From a checkpoint of a small encoder-decoder audio transcriber.
Training: soap at rate 0.0021, batches of 128.
Data: trained on Morse code for random letters and digits, with fading, noise and interfering tones, 26041 training examples, 25.6 epochs.
Rows from block 10 of the audio encoder of a small encoder-decoder audio transcriber, named by matrix and row number. Rows with one number belong to one neuron. Each number is 200 + 30 x the weight over its row's rms, rounded and kept within 0 to 999. All counts start at 0.
After each neuron's rows are labels from the 100 clips, of 14976, where the neuron reaches its highest value: "strongest on" is what is common among them. Only what is clearly more common there than usual is listed. The data: Morse code for random letters and digits, with fading, noise and interfering tones.
# fc1: first MLP up (encoder.blocks.10.ff1.fc1.weight, 384x128), inputs 0-127
# fc2: first MLP down (encoder.blocks.10.ff1.fc2.weight, 128x384, transposed), outputs 0-127

fc1.186,236,185,244,166,189,218,200,235,193,196,200,206,175,209,233,202,161,203,197,166,233,166,156,253,210,209,244,219,183,202,188,205,186,239,184,185,191,214,241,145,204,182,230,204,180,223,226,207,199,196,175,171,174,242,188,202,140,237,231,195,193,218,196,229,199,148,183,239,233,233,191,200,203,234,231,229,192,206,216,187,203,225,248,244,223,210,255,177,173,185,150,230,202,259,218,191,242,171,152,218,200,107,156,151,226,211,220,162,188,132,151,142,171,232,190,205,200,162,236,197,262,189,197,202,186,136,179,177
fc2.186,199,205,165,216,226,153,126,174,190,189,193,191,173,221,196,187,165,210,173,189,154,204,219,206,194,160,243,233,253,250,172,158,168,221,206,176,188,222,144,234,188,258,166,247,166,201,251,214,187,201,211,218,200,193,190,227,217,178,187,174,242,205,212,199,229,227,206,191,198,183,207,175,147,195,186,211,175,239,199,232,218,255,105,169,187,181,247,232,214,220,170,205,155,207,166,246,190,216,234,161,193,237,230,274,226,155,231,172,191,273,199,202,202,156,191,220,213,165,214,198,187,161,190,207,179,235,200,244
strongest on: speed: medium; the character "b"; the character "h"

fc1.82,198,184,166,155,198,233,187,201,164,212,216,179,221,260,253,165,241,207,196,194,212,178,184,158,207,180,221,192,194,206,213,238,200,170,201,199,150,205,148,208,214,218,234,144,218,188,188,186,211,244,195,199,176,207,181,185,252,190,199,176,183,158,219,210,178,196,179,182,224,204,210,251,183,158,165,188,271,186,165,214,158,227,151,177,153,280,142,271,181,184,238,275,193,158,182,247,171,199,190,174,223,194,260,190,179,208,230,248,178,199,156,190,209,172,221,221,182,176,233,207,221,165,142,159,211,189,196,208
fc2.82,172,183,261,219,146,255,153,193,180,200,236,251,214,139,186,205,210,194,199,225,198,209,176,203,201,207,120,210,183,223,230,247,186,189,204,186,180,213,185,178,207,169,196,249,212,199,216,182,241,226,166,182,212,140,182,186,232,137,159,203,213,188,169,252,230,191,195,195,159,177,188,168,204,180,206,226,180,193,234,157,213,142,206,157,188,182,156,126,181,234,155,155,174,206,208,180,187,212,224,214,185,223,149,194,272,183,162,190,207,246,239,212,213,236,188,200,195,158,177,150,198,175,204,178,224,213,235,254
strongest on: speed: slow; the character "7"; first character: 7

fc1.178,183,218,207,217,225,223,187,221,158,219,198,187,191,243,214,219,195,248,236,224,193,217,270,221,210,173,157,199,194,178,177,194,199,198,175,190,241,164,178,204,217,211,183,144,262,244,172,157,197,226,136,168,217,191,235,164,199,157,239,210,210,125,241,183,186,184,172,169,171,194,196,235,136,153,208,165,178,222,200,175,232,206,183,212,202,178,216,220,221,220,205,210,237,223,167,247,194,189,211,161,175,183,232,259,191,204,275,208,238,240,193,154,181,208,241,123,232,180,192,161,242,219,237,179,214,231,181,169
fc2.178,207,245,228,243,173,169,218,191,174,200,172,137,264,207,224,233,215,188,224,153,195,111,195,232,199,217,237,198,157,218,192,219,203,210,180,276,222,227,183,235,195,181,185,190,190,204,202,220,251,200,221,234,177,237,155,180,207,253,243,173,180,152,178,177,266,220,190,198,200,213,180,163,191,229,218,256,242,220,191,172,128,212,197,164,172,220,222,134,181,236,158,182,186,221,225,171,214,178,220,232,170,240,212,185,220,242,196,188,208,187,211,245,223,221,191,221,203,191,194,243,202,250,190,255,220,204,213,222
strongest on: speed: fast; reverberation; the character "e"; the character "i"

fc1.35,146,173,191,207,217,257,221,152,153,169,196,209,216,214,151,174,196,190,265,175,187,215,175,211,231,205,211,278,204,151,197,214,176,163,184,248,162,198,185,229,215,189,203,228,232,244,210,196,235,209,178,225,162,214,158,177,205,247,223,175,180,210,229,215,170,205,218,199,171,184,265,236,177,185,203,154,249,202,186,156,181,214,213,218,234,131,188,239,193,211,175,208,159,125,195,182,192,197,219,180,266,168,150,153,246,190,231,249,183,190,181,197,167,198,248,201,206,190,202,213,211,162,198,264,186,199,188,220
fc2.35,210,162,220,242,226,232,241,230,189,172,186,189,198,194,165,243,192,220,219,210,226,207,204,149,207,220,194,235,198,197,180,159,191,189,190,228,113,143,219,188,213,175,168,237,189,194,204,186,216,211,186,206,200,228,228,212,204,169,198,175,219,154,242,154,211,147,212,265,212,208,252,245,200,197,146,169,203,234,232,199,181,188,195,201,205,193,237,173,230,173,191,212,194,165,194,146,140,208,163,222,256,233,194,138,226,159,187,243,160,224,163,258,217,201,180,192,224,215,235,190,193,219,171,209,234,166,236,294
strongest on: speed: fast; fading

fc1.47,201,194,175,237,174,208,185,208,159,216,170,224,182,212,199,197,241,251,155,180,260,220,153,153,198,192,159,204,161,208,233,183,188,221,199,212,178,194,188,202,175,221,233,207,214,200,203,258,207,148,214,192,219,203,197,228,228,123,169,161,275,186,165,266,194,266,224,207,139,244,180,227,243,149,203,174,226,191,268,166,250,223,150,206,219,168,171,199,175,214,144,181,227,205,159,181,237,189,214,206,219,205,139,221,179,231,203,203,174,230,169,188,229,219,241,166,218,218,187,197,212,175,197,205,234,201,206,192
fc2.47,243,193,170,243,178,167,207,188,213,224,143,127,193,233,184,192,200,242,213,190,165,231,263,216,176,205,200,207,179,226,203,180,178,168,203,183,219,188,202,133,138,187,222,195,225,222,197,177,193,203,132,167,224,235,202,179,174,208,245,224,195,188,197,215,202,179,218,191,212,200,208,156,226,138,258,201,189,215,176,230,199,232,226,224,234,218,236,208,201,179,254,258,218,207,199,238,213,182,157,214,160,199,242,155,208,229,205,275,173,176,166,187,182,205,153,199,168,186,134,163,192,223,216,143,246,192,234,156
strongest on: fading; reverberation; pink noise

fc1.173,182,220,154,210,175,226,212,259,199,182,140,237,229,212,144,236,214,155,204,184,193,215,208,215,239,234,190,227,197,188,165,186,208,211,171,180,179,210,223,238,215,240,174,210,271,225,174,171,202,150,194,208,152,261,248,252,191,205,204,178,201,156,244,204,223,197,193,189,227,169,190,244,172,207,141,207,190,221,209,129,199,183,220,232,222,195,152,248,148,157,205,178,231,171,249,192,176,246,195,198,271,225,208,245,192,160,212,259,213,192,164,165,188,226,201,174,212,189,196,230,199,223,214,197,147,213,183,175
fc2.173,227,240,200,233,233,222,204,178,200,180,216,168,193,201,239,215,171,233,240,199,236,210,161,185,199,158,223,211,213,183,168,200,199,230,207,167,204,186,134,177,252,178,149,164,175,220,181,220,211,199,153,157,208,210,214,208,178,187,194,218,188,189,232,171,164,213,243,248,230,187,217,186,165,179,167,214,179,210,179,208,273,184,170,146,189,214,166,196,277,246,216,223,187,195,174,146,295,160,161,223,223,185,198,169,215,198,248,185,172,203,232,225,257,187,214,166,187,179,237,249,191,242,169,270,198,183,197,216
strongest on: fading

fc1.327,163,214,174,177,161,208,269,213,236,231,193,218,218,208,227,164,242,219,204,180,184,190,219,178,196,232,204,181,215,239,249,225,220,246,195,211,186,189,168,217,204,150,152,209,205,201,208,172,233,185,229,183,152,251,199,225,249,170,170,169,115,188,237,205,151,171,218,197,242,206,219,143,195,214,217,192,227,234,213,130,204,175,243,204,222,210,165,246,193,208,234,170,182,192,207,210,169,172,200,210,171,249,223,142,217,180,216,181,238,127,190,187,229,198,244,167,185,236,209,210,198,199,219,245,126,231,222,166
fc2.327,234,213,216,171,191,220,174,231,220,185,233,211,164,262,160,238,206,206,191,202,227,158,215,151,177,178,186,207,194,170,226,188,194,197,187,141,223,271,198,174,192,236,154,155,238,232,224,194,265,195,194,219,233,159,209,226,173,213,209,153,195,210,215,254,207,216,175,221,201,175,180,245,143,197,182,232,222,219,164,175,254,208,161,193,168,182,204,244,266,191,212,173,209,205,247,223,211,171,255,201,167,164,244,179,167,191,221,228,196,242,233,183,140,186,192,200,147,186,199,167,214,213,209,254,178,139,175,235
strongest on: speed: fast; the character "9"; the character "f"; the character "c"

fc1.21,182,163,223,194,154,265,207,217,169,237,228,207,178,216,139,201,173,193,208,160,225,199,185,208,191,203,181,189,196,186,216,207,252,184,224,183,203,178,204,193,214,206,166,198,231,196,231,218,187,189,210,242,190,246,182,197,218,212,193,182,237,136,243,194,190,214,211,201,161,197,231,167,197,233,214,207,193,141,215,180,177,211,211,168,248,194,214,203,231,228,198,237,244,146,197,154,127,150,121,226,251,209,108,115,224,154,234,225,185,193,227,235,185,172,206,144,208,183,216,195,212,211,221,230,218,170,208,242
fc2.21,134,215,150,161,257,158,209,173,172,154,205,174,179,197,169,229,218,245,179,227,218,204,227,185,218,182,186,261,212,201,181,237,188,198,155,148,211,228,244,195,219,158,211,233,191,186,194,137,215,203,239,239,179,220,213,201,180,187,247,193,188,252,233,179,235,202,231,214,184,160,229,283,268,236,174,152,200,237,206,199,209,241,222,226,194,180,209,200,134,161,157,217,235,215,217,253,204,188,212,155,209,203,188,200,211,232,200,239,190,172,188,174,188,242,197,212,201,237,231,148,200,201,147,197,202,216,224,228
strongest on: speed: medium; the character "i"

fc1.299,198,161,142,218,204,199,224,175,224,216,230,210,182,194,200,127,182,164,185,181,204,175,195,260,216,163,247,183,203,231,220,169,186,176,186,203,124,149,174,212,175,155,215,235,210,249,145,200,192,180,178,189,209,206,248,209,238,129,225,244,154,221,193,210,243,198,216,192,189,218,209,214,158,198,197,241,205,248,179,193,155,185,245,247,201,225,187,175,218,184,180,180,187,192,174,163,210,169,185,199,201,183,218,144,203,182,219,220,207,178,179,206,212,147,188,171,211,257,157,142,149,114,235,202,222,201,230,184
fc2.299,174,176,232,163,224,186,210,230,193,197,175,155,222,165,173,171,172,198,174,217,226,258,230,197,187,265,185,218,184,209,180,187,222,186,243,178,178,212,195,134,203,211,166,201,186,252,191,230,219,197,213,240,232,221,160,201,178,202,201,178,233,202,197,194,202,138,193,208,232,185,175,160,233,227,193,154,210,163,253,239,194,236,155,141,173,172,222,233,206,247,208,267,180,218,171,202,173,224,227,207,188,242,223,204,212,164,107,207,156,251,256,241,161,222,183,218,163,185,215,173,215,234,208,164,213,143,193,211
strongest on: speed: fast; reverberation

fc1.281,209,154,177,235,215,171,186,198,213,167,206,157,197,222,239,220,190,183,248,210,226,183,209,188,220,195,239,218,151,233,196,216,194,187,166,210,183,242,185,186,137,224,177,203,277,189,167,198,207,191,179,197,191,202,218,240,209,259,171,157,145,230,209,187,153,153,175,239,226,166,189,248,187,204,208,165,137,221,203,218,190,158,201,137,194,240,230,250,255,150,184,210,150,209,240,183,224,179,171,194,259,147,213,243,207,210,232,208,170,197,220,232,214,187,165,185,235,175,194,202,193,254,242,211,156,181,216,246
fc2.281,147,222,229,186,136,256,202,200,181,224,191,250,201,203,186,136,234,161,179,201,210,193,201,206,178,179,203,234,184,158,218,210,181,168,126,213,230,161,203,208,158,203,192,245,193,240,216,191,231,172,180,204,194,169,208,183,218,209,276,265,224,195,203,220,206,164,172,204,160,162,253,181,234,208,182,116,241,243,192,211,222,188,195,212,182,148,165,224,186,212,200,169,211,209,182,204,206,200,189,216,149,264,212,205,241,172,188,175,201,204,184,176,267,210,194,261,190,237,186,225,238,162,185,209,233,208,152,170
strongest on: fading; reverberation

fc1.298,230,180,187,162,220,166,220,160,174,175,204,217,201,205,220,193,206,146,189,223,192,240,219,217,261,229,162,158,181,185,170,284,185,274,224,202,210,180,234,173,227,164,223,236,220,255,159,211,246,208,247,177,232,210,169,210,148,227,240,215,211,198,205,252,248,207,193,173,240,215,233,240,213,195,206,188,215,184,235,234,228,197,162,168,179,184,238,185,173,197,177,181,146,188,167,130,189,194,236,210,181,195,223,200,177,242,191,269,196,234,229,151,193,201,196,222,181,162,139,176,181,187,229,169,216,191,196,228
fc2.298,192,210,228,242,176,190,203,194,191,193,209,251,232,211,171,212,104,206,158,165,207,252,147,182,165,226,257,171,212,211,208,190,223,156,192,242,210,190,203,136,186,201,227,171,193,187,190,183,226,223,189,192,163,174,215,186,243,213,231,185,160,184,178,194,225,243,231,166,226,199,155,182,188,241,170,237,206,217,175,212,243,205,175,175,242,165,161,156,193,196,193,186,223,136,202,221,188,265,172,219,216,222,193,233,152,240,226,234,269,199,200,242,208,205,159,233,217,205,204,177,210,196,172,150,180,233,268,164
strongest on: uneven keying; reverberation

fc1.141,165,211,172,210,200,181,176,234,210,201,189,180,179,206,217,167,239,186,209,207,200,265,201,205,186,226,229,237,138,149,212,124,190,212,188,180,227,265,266,208,203,215,189,215,194,220,204,184,198,153,209,126,168,257,236,190,206,190,191,166,202,199,169,244,179,196,197,234,178,211,165,226,230,229,241,254,212,219,239,214,202,197,172,179,269,181,209,227,178,200,199,216,217,166,168,213,214,208,231,221,214,187,155,211,260,237,267,155,245,175,179,221,222,211,195,111,217,229,219,183,195,185,221,220,190,219,257,183
fc2.141,234,219,184,243,171,210,229,203,199,148,189,197,212,170,216,204,150,209,181,162,156,194,213,209,223,181,273,211,204,235,205,234,220,198,218,180,245,211,222,156,248,217,252,237,163,217,226,246,191,190,155,222,259,150,159,192,237,234,248,239,290,112,213,167,207,186,219,213,173,205,149,189,193,200,200,131,181,214,221,194,182,201,211,172,180,206,184,186,240,222,175,176,216,240,213,205,216,193,188,203,188,188,174,208,198,211,200,169,194,135,210,212,144,192,189,224,230,202,173,181,171,208,187,140,258,209,182,181
strongest on: speed: fast; the character "h"; the character "v"

fc1.206,178,171,190,202,182,198,176,264,197,160,240,180,263,158,197,199,206,183,215,234,205,219,206,182,207,190,222,193,212,221,188,186,190,165,249,211,225,199,187,151,170,206,195,182,203,205,211,163,172,222,126,241,221,206,137,210,225,181,131,233,195,169,174,193,186,187,185,229,227,184,165,215,167,232,208,228,219,243,170,194,160,217,253,206,199,239,195,235,157,218,179,275,157,210,203,206,294,229,180,162,184,185,152,258,209,213,200,254,188,222,191,185,235,215,192,161,152,213,221,188,170,154,169,162,174,226,158,188
fc2.206,255,207,227,178,189,181,236,186,185,195,166,199,188,277,169,135,151,179,227,213,211,184,235,178,185,169,211,175,183,196,204,227,147,201,158,141,182,182,176,184,196,198,169,237,188,189,230,197,179,228,275,162,196,168,250,162,271,219,243,176,174,242,227,227,174,153,192,179,204,236,143,194,158,170,208,189,188,185,234,250,220,149,191,200,184,241,240,190,212,199,193,198,264,173,220,202,163,234,281,215,235,196,210,199,247,184,193,234,207,200,222,169,202,219,182,205,223,188,208,201,221,238,174,217,216,162,227,202
strongest on: speed: medium; the character "i"; first character: i; the character "t"

fc1.174,160,240,213,192,184,258,174,171,160,219,190,177,144,195,208,165,211,207,195,193,220,143,224,220,228,188,174,183,205,230,186,230,255,182,238,218,194,191,201,211,221,210,227,233,196,202,195,164,156,202,188,278,221,153,228,151,225,159,222,195,206,194,195,195,238,177,201,208,202,195,212,262,196,245,246,180,216,150,196,201,207,226,202,136,167,189,223,126,177,241,154,199,182,217,208,206,245,139,182,187,215,229,232,190,231,251,217,142,167,204,232,210,161,228,204,199,204,180,254,184,213,233,222,234,194,223,256,136
fc2.174,213,182,227,154,187,167,168,211,189,139,181,238,172,204,158,175,172,181,241,211,171,193,239,203,197,190,201,201,271,172,150,220,217,191,227,204,230,194,177,169,200,154,130,215,197,190,159,211,234,138,262,221,212,194,213,223,198,179,210,178,163,215,227,149,186,207,202,134,145,172,152,175,161,222,213,224,224,227,217,156,190,192,202,197,210,177,148,204,215,241,223,200,266,231,207,198,150,175,198,215,176,273,156,210,187,152,261,237,167,198,147,203,189,171,160,205,205,191,182,176,198,190,182,195,163,177,208,193
strongest on: speed: slow; reverberation

fc1.20,195,201,165,228,200,207,186,211,240,229,160,161,241,263,194,156,224,136,185,189,190,230,214,141,158,172,203,192,189,156,201,175,173,225,155,158,179,181,197,218,197,154,223,195,211,221,207,246,224,211,179,183,173,190,180,186,262,150,171,205,151,199,188,198,163,253,134,229,231,265,179,172,205,202,193,230,177,210,155,181,181,199,213,187,194,199,226,196,197,200,175,227,188,230,149,187,219,183,225,202,181,162,251,216,194,224,225,209,219,235,180,172,188,248,113,155,241,234,182,225,173,177,204,229,196,153,160,153
fc2.20,173,213,234,154,252,173,254,141,168,211,197,201,207,232,175,239,216,185,238,211,163,241,192,244,188,198,230,175,220,217,183,176,232,171,248,267,210,211,184,180,189,193,198,186,194,218,181,182,163,226,239,176,211,227,193,200,182,222,205,209,203,203,181,249,194,215,216,201,130,203,222,209,156,202,183,209,222,137,231,190,185,238,195,204,191,195,153,195,232,202,206,245,216,193,267,201,206,216,128,205,167,229,164,180,190,158,173,247,184,136,229,186,243,149,177,293,173,186,166,225,197,198,245,195,229,231,219,229
strongest on: speed: medium; reverberation

fc1.309,187,191,237,223,225,237,235,200,178,172,237,246,244,246,167,195,192,262,201,199,158,168,145,224,194,224,201,175,181,170,179,224,237,201,223,276,166,229,222,192,213,243,258,247,194,218,172,168,163,179,230,229,211,229,216,195,212,175,216,196,177,208,234,220,155,165,202,257,244,194,207,201,237,216,263,173,222,237,242,233,196,223,244,194,157,146,166,155,189,223,188,203,169,174,159,213,187,184,212,194,154,191,225,185,216,177,190,141,196,201,218,228,206,199,193,154,172,152,205,199,224,147,169,154,185,173,207,244
fc2.309,233,187,217,241,178,199,259,230,203,207,195,155,239,228,266,224,193,233,234,160,197,185,253,212,182,163,150,260,172,228,212,171,192,208,241,171,186,252,220,243,225,200,212,196,197,175,171,203,208,181,216,180,185,194,222,192,206,200,211,230,186,165,186,255,247,174,172,218,153,171,212,162,232,184,118,212,217,171,225,176,208,165,199,225,207,196,241,170,232,223,228,192,230,210,226,199,214,206,195,228,176,205,170,228,164,166,267,197,211,208,192,156,188,131,178,165,180,257,167,223,163,207,240,206,229,222,182,278
strongest on: speed: fast; the character "z"

fc1.372,203,186,153,229,219,255,249,138,219,224,165,232,117,197,218,187,205,208,244,181,224,164,193,156,224,212,185,260,193,224,214,165,236,246,219,186,191,176,228,173,161,243,242,249,223,193,243,171,207,218,206,162,225,157,261,223,193,164,199,194,197,149,212,218,241,233,189,251,183,215,145,198,170,163,224,192,211,179,202,207,191,214,183,162,196,208,183,194,227,183,222,185,190,236,223,124,202,172,224,234,197,205,225,196,220,249,205,145,230,189,241,169,165,167,187,209,238,241,237,226,214,203,222,170,206,180,218,162
fc2.372,155,212,183,153,159,186,179,188,179,239,244,152,204,155,179,199,206,225,155,190,171,134,192,256,174,224,236,221,176,249,169,186,175,191,203,223,177,285,172,180,197,211,151,226,235,207,205,203,198,177,167,220,238,156,197,192,187,235,205,206,194,239,210,239,243,242,191,197,197,195,184,140,194,185,179,218,171,226,220,216,192,161,189,219,242,230,187,253,234,169,192,272,189,191,155,157,227,208,191,167,229,251,195,247,213,195,254,210,207,220,217,232,262,208,239,202,171,180,185,197,222,165,139,191,168,215,187,213
strongest on: fading; the character "7"

fc1.96,199,152,175,237,204,203,254,207,203,189,190,164,214,246,165,185,155,220,201,223,236,208,208,194,176,175,214,232,201,158,186,199,211,179,209,235,207,222,155,193,196,158,178,224,188,233,215,169,230,247,231,211,187,206,167,177,253,214,270,157,210,154,206,231,259,193,184,196,186,226,281,206,216,220,167,228,195,167,156,195,227,232,217,180,211,141,164,166,197,178,131,206,216,165,214,130,179,125,208,178,207,200,171,182,214,176,197,226,179,179,197,265,203,180,177,175,241,200,189,134,238,200,204,248,202,202,180,160
fc2.96,179,223,162,202,219,227,214,174,199,165,202,191,216,242,219,199,221,166,182,224,251,214,209,242,189,196,207,193,197,206,210,212,223,204,184,224,181,182,286,195,211,171,260,233,179,213,218,185,183,230,190,297,185,250,211,249,167,214,185,194,221,250,274,181,255,189,219,238,175,217,223,181,194,203,225,200,226,225,227,220,180,202,226,190,178,171,188,185,201,221,241,253,218,243,223,225,167,225,222,197,245,239,177,141,228,214,204,276,168,235,164,233,241,225,160,203,204,170,263,185,241,209,191,198,193,201,213,263
strongest on: reverberation; speed: medium

fc1.251,150,201,210,173,182,234,221,174,199,194,179,135,183,250,238,193,243,184,216,181,259,181,141,177,210,230,234,196,185,211,165,189,173,208,189,249,156,206,159,194,249,199,229,145,224,233,176,235,169,188,228,136,228,194,224,170,247,148,206,187,217,190,181,180,159,185,228,279,160,214,192,207,195,211,196,197,223,174,220,190,148,221,188,214,180,272,223,186,181,224,209,176,191,192,177,226,176,192,207,187,153,180,176,165,218,200,186,139,225,162,219,198,164,237,147,216,228,232,147,232,156,162,184,213,190,223,236,202
fc2.251,168,215,175,160,224,195,224,259,223,195,234,171,233,212,207,187,114,194,192,179,170,161,170,201,204,209,186,186,260,198,210,201,166,174,121,195,266,175,188,228,169,218,228,227,170,183,200,199,185,251,106,183,195,218,152,171,218,175,165,245,212,137,168,197,174,169,213,177,158,187,212,196,212,192,217,166,181,196,193,138,188,177,205,217,193,227,223,224,182,154,216,148,200,201,187,202,270,203,242,239,175,181,212,213,216,173,174,248,198,191,238,187,206,199,225,197,199,230,230,247,230,204,181,192,233,228,167,248
strongest on: fading; speed: fast; reverberation

fc1.191,187,169,251,213,187,244,144,205,197,183,218,176,248,173,202,232,169,263,261,200,187,200,196,213,152,200,199,241,220,201,209,196,203,156,166,192,172,175,184,266,208,138,186,221,226,207,181,211,213,177,199,223,274,143,180,236,202,222,188,234,154,161,183,199,192,160,232,235,186,230,202,228,268,167,233,204,216,196,197,214,217,181,195,200,228,237,181,215,227,242,188,182,170,158,237,202,136,179,189,225,174,250,194,197,207,181,204,202,220,187,274,211,217,185,222,143,170,177,193,214,199,177,268,196,169,201,265,212
fc2.191,201,151,201,207,157,180,152,246,211,197,147,150,290,213,163,227,204,179,199,187,239,179,215,248,195,198,211,185,190,174,160,222,148,192,223,149,150,210,208,180,236,206,204,213,207,245,202,214,222,221,239,220,212,247,152,187,207,157,167,226,241,186,172,233,138,204,182,214,197,183,240,238,202,171,238,199,214,215,156,196,238,241,216,197,175,160,220,245,207,219,146,244,215,185,173,266,219,188,211,241,200,176,206,261,183,168,222,199,171,187,184,230,242,167,213,229,227,165,235,169,226,203,160,207,194,237,181,212
strongest on: uneven keying; reverberation

fc1.290,236,184,216,181,196,238,196,193,123,210,169,204,201,222,251,191,205,208,197,191,190,201,244,164,186,137,173,217,140,182,204,267,170,251,204,208,173,190,234,149,209,157,178,171,216,190,212,223,223,238,229,177,276,209,240,163,196,240,207,207,147,189,213,231,198,212,234,188,204,203,230,191,237,198,157,184,237,169,164,160,176,151,169,200,159,235,221,174,205,160,172,223,181,177,176,109,204,191,234,210,193,232,222,218,218,235,226,221,198,193,231,192,154,199,170,198,158,225,180,210,215,169,263,200,193,247,230,228
fc2.290,165,179,152,222,154,264,168,173,215,219,217,191,235,211,204,218,234,138,199,163,202,226,166,203,190,174,212,216,207,226,204,183,218,149,187,196,205,196,213,225,214,250,192,248,212,171,211,197,203,160,169,220,199,232,168,259,212,186,209,182,204,248,169,210,252,203,220,255,230,197,172,219,155,185,219,218,221,224,249,218,169,233,191,196,227,192,189,217,162,275,188,184,207,144,187,234,228,206,215,197,223,182,143,256,158,195,239,174,186,183,198,155,277,213,195,237,232,162,180,186,194,235,206,213,200,291,190,159
strongest on: speed: slow; uneven keying; the character "4"

fc1.61,211,208,226,189,198,156,189,154,179,189,186,232,218,150,204,169,191,140,180,184,176,176,198,148,264,225,194,194,244,143,269,182,228,252,210,221,216,196,229,217,245,261,202,206,171,241,210,203,204,228,175,190,177,226,185,248,226,177,162,169,192,219,193,213,124,237,111,221,220,244,180,207,210,216,231,132,207,210,246,185,189,237,203,219,239,240,190,200,198,223,168,205,182,206,249,177,171,193,240,214,241,205,194,195,190,180,238,196,182,175,236,183,217,213,179,232,215,185,216,253,175,205,181,203,249,202,154,161
fc2.61,193,250,201,227,195,220,215,215,231,207,217,205,205,198,202,201,191,207,209,179,231,225,234,224,185,191,169,273,185,212,221,235,158,156,144,179,224,227,201,192,186,170,200,224,246,190,187,258,205,182,199,192,209,145,242,130,203,253,196,216,201,207,191,204,209,248,211,165,204,170,221,201,231,180,195,179,235,153,138,223,154,240,186,237,189,174,196,169,252,210,251,205,178,223,161,184,205,211,190,178,194,119,201,287,200,181,134,200,222,190,214,174,241,263,220,205,181,202,153,187,144,222,168,186,222,188,235,173
strongest on: speed: medium; the character "l"; the character "w"; the character "p"

fc1.330,150,193,180,241,208,183,207,166,175,184,229,195,203,202,181,203,209,204,212,202,166,161,188,217,232,185,194,175,213,207,203,217,172,198,215,225,224,239,201,223,224,237,159,159,236,189,190,200,230,210,242,156,219,255,254,178,194,248,208,185,157,180,157,202,215,224,166,188,205,235,225,204,250,180,245,214,187,208,156,195,243,178,160,136,200,216,195,248,232,166,221,187,142,194,182,203,179,158,164,199,208,272,257,240,229,204,168,208,185,144,209,156,252,135,231,152,185,156,227,177,211,219,214,257,169,161,163,169
fc2.330,147,210,198,220,147,146,230,253,195,274,181,207,188,186,182,160,194,241,199,211,192,211,175,198,206,174,194,211,195,194,202,239,206,234,141,144,225,208,179,210,145,224,217,219,153,198,202,155,210,162,178,217,221,193,187,239,189,197,213,269,240,208,191,229,226,150,216,252,257,171,150,202,189,196,193,188,195,271,167,228,164,218,197,211,190,154,247,243,216,188,186,221,186,237,221,228,171,187,213,209,164,190,205,153,226,164,237,196,191,234,141,235,152,155,192,173,222,239,187,145,188,162,184,206,172,185,195,215
strongest on: speed: fast; the character "d"

fc1.314,200,168,238,209,167,217,235,230,186,218,249,197,150,231,202,175,148,132,239,193,207,191,200,176,188,170,200,195,203,184,167,177,184,206,252,229,159,167,257,194,164,201,159,212,174,255,164,231,165,158,245,187,192,208,198,216,236,164,204,150,230,194,239,156,222,187,203,210,211,203,177,227,155,219,189,184,197,201,139,128,215,154,180,171,224,238,204,197,164,188,215,165,250,143,225,149,206,162,233,191,166,268,238,191,188,201,211,171,198,171,243,209,192,252,185,209,230,206,188,203,235,215,213,163,198,246,175,195
fc2.314,216,221,183,239,195,209,183,222,248,183,211,192,234,108,242,229,237,204,188,153,208,230,208,188,158,246,201,194,195,214,209,166,171,217,160,172,242,198,182,202,213,186,238,189,215,240,179,158,160,224,142,174,206,248,206,214,145,201,216,179,186,204,131,228,206,208,178,239,218,224,250,184,184,196,240,166,211,216,227,198,183,227,209,240,245,140,231,210,186,219,211,207,189,198,118,231,155,158,190,216,240,171,226,174,211,177,190,213,180,251,145,161,236,171,203,201,216,206,210,242,185,170,271,226,206,231,219,203
strongest on: reverberation

fc1.233,196,192,153,179,227,211,273,168,207,199,246,220,169,202,218,218,197,203,178,207,221,178,234,206,285,217,197,217,213,211,207,204,180,250,189,212,153,207,194,225,200,245,153,229,203,158,229,199,168,177,227,158,266,152,156,200,229,180,203,220,201,228,203,175,174,173,156,255,225,152,244,162,187,231,227,173,231,217,215,194,174,209,236,193,173,212,225,192,218,198,188,216,241,265,207,195,240,194,216,225,187,215,147,227,185,178,245,149,237,253,194,210,182,172,196,115,193,200,208,209,179,204,237,208,147,156,157,175
fc2.233,261,249,187,239,218,229,173,247,207,190,176,267,218,191,193,187,246,234,166,181,215,233,207,238,133,222,184,220,204,153,250,233,253,187,247,212,162,197,239,151,247,168,180,177,213,225,194,222,201,206,205,229,193,175,167,203,211,207,231,171,202,210,192,182,245,195,199,177,177,240,249,171,194,175,185,164,174,237,192,202,251,167,243,203,257,229,189,182,206,164,202,212,179,181,223,205,157,202,234,198,267,243,165,215,205,226,137,217,200,175,165,228,159,182,192,246,193,188,216,202,152,185,156,200,226,217,232,250
strongest on: fading; the character "m"